config.yaml
arch: "unet"
model: "text-conditioned image diffusion model"
dataset: "rendered landscapes of hills, water and sky"
train_examples: 145000
image_size: 48
horizontal_flip: false
conditioning: "text"
objective: "v"
cond_dim: 128
tokenizer: "word"
vocab_size: 34
text_encoder_width: 128
text_encoder_layers: 12
text_encoder_norm: "layernorm"
text_encoder_norm_position: "pre"
text_encoder_activation: "silu"
text_encoder_mlp_ratio: 3
text_encoder_head_dim: 64
text_encoder_fused_qkv: false
text_encoder_bias: "all"
text_encoder_qk_norm: false
text_encoder_parallel_block: false
text_encoder_inner_norm: false
text_encoder_kv_group_size: 2
text_encoder_positions: "rope"
cond_dropout: 0.1
norm: "groupnorm"
activation: "mish"
weight_standardization: false
padding_mode: "replicate"
pixel_unshuffle: 2
widths: [48, 96, 144]
blocks_per_level: 1
scale_shift_norm: true
attention: true
upsampling: "pixel_shuffle"
init: "orthogonal"
residual_init: "none"
optimizer: "soap"
beta2: 0.95
lr: 0.0051
beta1: 0.95
shampoo_beta: 0.95
eps: 1e-08
precondition_frequency: 25
max_precond_dim: 1024
one_sided: false
adamw_lr_other_params: 0.0025
adaptive_grad_clip: 0.05
steps: 6100
batch_size: 512
epochs: 21.5
lr_schedule: "wsd_sqrt"
decay_fraction: 0.3
final_lr_fraction: 0
warmup_steps: 300
weight_decay: 0.06
adamw_weight_decay_other_params: 0.05
Rows from block 6 of the text encoder of a small text-conditioned image diffusion model, named by matrix and row number. Rows with one number belong to one neuron. Each number is 50 + 15 x the weight over its row's rms, rounded and kept within 0 to 99. All counts start at 0. After the name is the row's rms in percent of the matrix's.
After each neuron's rows are labels from the 100 texts, of 14848, where the neuron reaches its highest value: "fires on" is the input token at the peak. Only what is clearly more common there than usual is listed. The data: rendered landscapes of hills, water and sky.
# fc1: MLP up (text_encoder.blocks.6.mlp.fc1.weight, 384x128), inputs 64-95
# fc2: MLP down (text_encoder.blocks.6.mlp.fc2.weight, 128x384, transposed), outputs 64-95

fc1.207 110:63 49 27 48 49 46 44 43 20 76 41 39 50 30 65 55 58 66 52 41 47 34 55 51 40 53 59 56 56 65 20 53
fc2.207 104:32 47 83 52 41 58 54 71 71 31 51 50 54 65 35 37 34 28 50 60 50 61 48 61 53 46 47 32 34 52 75 38
fires on: "by"; "alien"

fc1.356 104:41 65 43 39 39 43 49 51 46 49 46 31 25 48 34 47 45 78 71 58 63 45 63 37 11 64 41 39 71 30 30 62
fc2.356 092:59 40 50 66 49 42 47 64 48 58 53 67 84 55 62 60 62 11 23 36 32 59 42 69 87 40 61 61 32 69 77 33
fires on: "sky"

fc1.290 122:71 63 48 35 48 53 50 68 19 51 61 55 37 36 45 66 40 64 74 26 44 30 81 29 43 38 61 57 48 59 38 31
fc2.290 104:39 36 47 54 49 52 48 51 73 52 46 45 57 62 65 40 66 38 25 73 55 70 19 76 63 54 50 38 36 36 59 72
fires on: "dark"; "volcanic"

fc1.19 107:58 48 66 56 77 45 60 52 72 55 65 78 23 59 78 61 66 45 39 32 23 41 52 61 57 48 78 57 52 39 45 46
fc2.19 091:42 55 42 63 43 56 44 51 31 51 19 28 65 48 28 33 24 45 56 49 74 55 49 42 34 45 25 55 46 70 45 57
fires on: "by"

fc1.241 130:76 36 22 62 54 45 83 50 43 60 52 54 52 44 51 15 55 60 30 56 65 82 32 48 61 19 46 46 34 49 43 48
fc2.241 143:22 59 65 25 35 59 38 44 60 49 36 52 50 60 35 66 69 49 77 20 57 32 49 46 56 70 50 39 73 53 48 42
fires on: "by"

fc1.58 105:43 38 53 51 70 38 67 28 53 54 55 38 37 58 38 59 48 59 24 61 57 19 49 67 69 37 36 35 71 42 68 37
fc2.58 110:43 64 38 45 36 42 45 63 57 47 38 65 57 51 73 34 48 45 54 42 52 54 41 21 33 79 77 59 59 75 36 79
fires on: "sky"

fc1.224 093:59 39 63 71 47 64 67 45 66 45 59 31 60 39 30 53 44 17 79 54 59 54 48 65 42 35 47 61 61 35 67 63
fc2.224 096:58 45 45 36 47 34 42 47 18 59 38 76 59 57 52 61 65 60 45 19 55 39 47 39 61 78 45 13 31 64 58 62
fires on: "by"

fc1.263 090:46 53 42 37 41 28 25 80 69 43 48 73 57 42 54 66 43 72 32 60 79 71 61 50 35 62 49 71 65 40 41 33
fc2.263 071:64 45 50 49 57 77 67 34 40 55 46 26 51 46 59 43 59 35 55 47 19 34 44 41 58 48 54 34 26 46 64 59
fires on: "sunset"

fc1.49 109:33 67 69 56 43 24 57 15 61 58 44 61 52 39 36 46 43 66 56 38 53 47 45 18 51 00 59 50 56 62 41 28
fc2.49 095:65 34 26 47 57 74 41 89 35 47 82 43 45 56 52 58 67 38 41 79 46 51 57 97 56 99 35 50 47 43 56 66
fires on: "dark"

fc1.259 065:47 48 23 62 55 45 46 49 56 46 52 14 45 47 59 69 52 63 52 46 57 56 31 09 47 41 70 52 41 67 51 51
fc2.259 057:59 38 71 52 52 50 62 51 42 54 52 72 62 56 25 31 38 47 45 52 43 26 79 75 45 79 35 42 52 23 52 35
fires on: "sky"

fc1.221 115:39 37 49 46 63 43 52 29 49 34 55 76 48 56 49 41 65 41 78 26 41 60 48 61 41 43 50 15 49 41 51 80
fc2.221 091:66 76 47 64 44 39 58 77 55 64 31 34 67 52 63 56 30 40 30 47 57 36 56 34 54 46 38 70 54 64 53 17
fires on: "by"

fc1.122 164:62 58 10 63 50 43 31 32 53 68 64 51 27 30 59 43 30 67 57 40 40 46 31 43 44 80 55 52 71 71 77 51
fc2.122 146:41 37 77 39 38 54 65 76 45 33 40 48 77 68 45 67 63 42 48 56 70 51 48 47 61 15 49 47 32 45 21 54
fires on: "by"

fc1.332 132:68 49 51 51 70 56 60 58 44 45 50 35 30 74 36 42 60 43 51 55 68 49 46 41 41 37 49 40 64 42 48 72
fc2.332 124:34 59 54 61 29 49 38 48 55 54 56 61 67 43 58 47 32 45 56 32 34 56 60 53 55 75 64 47 42 56 55 27
fires on: "by"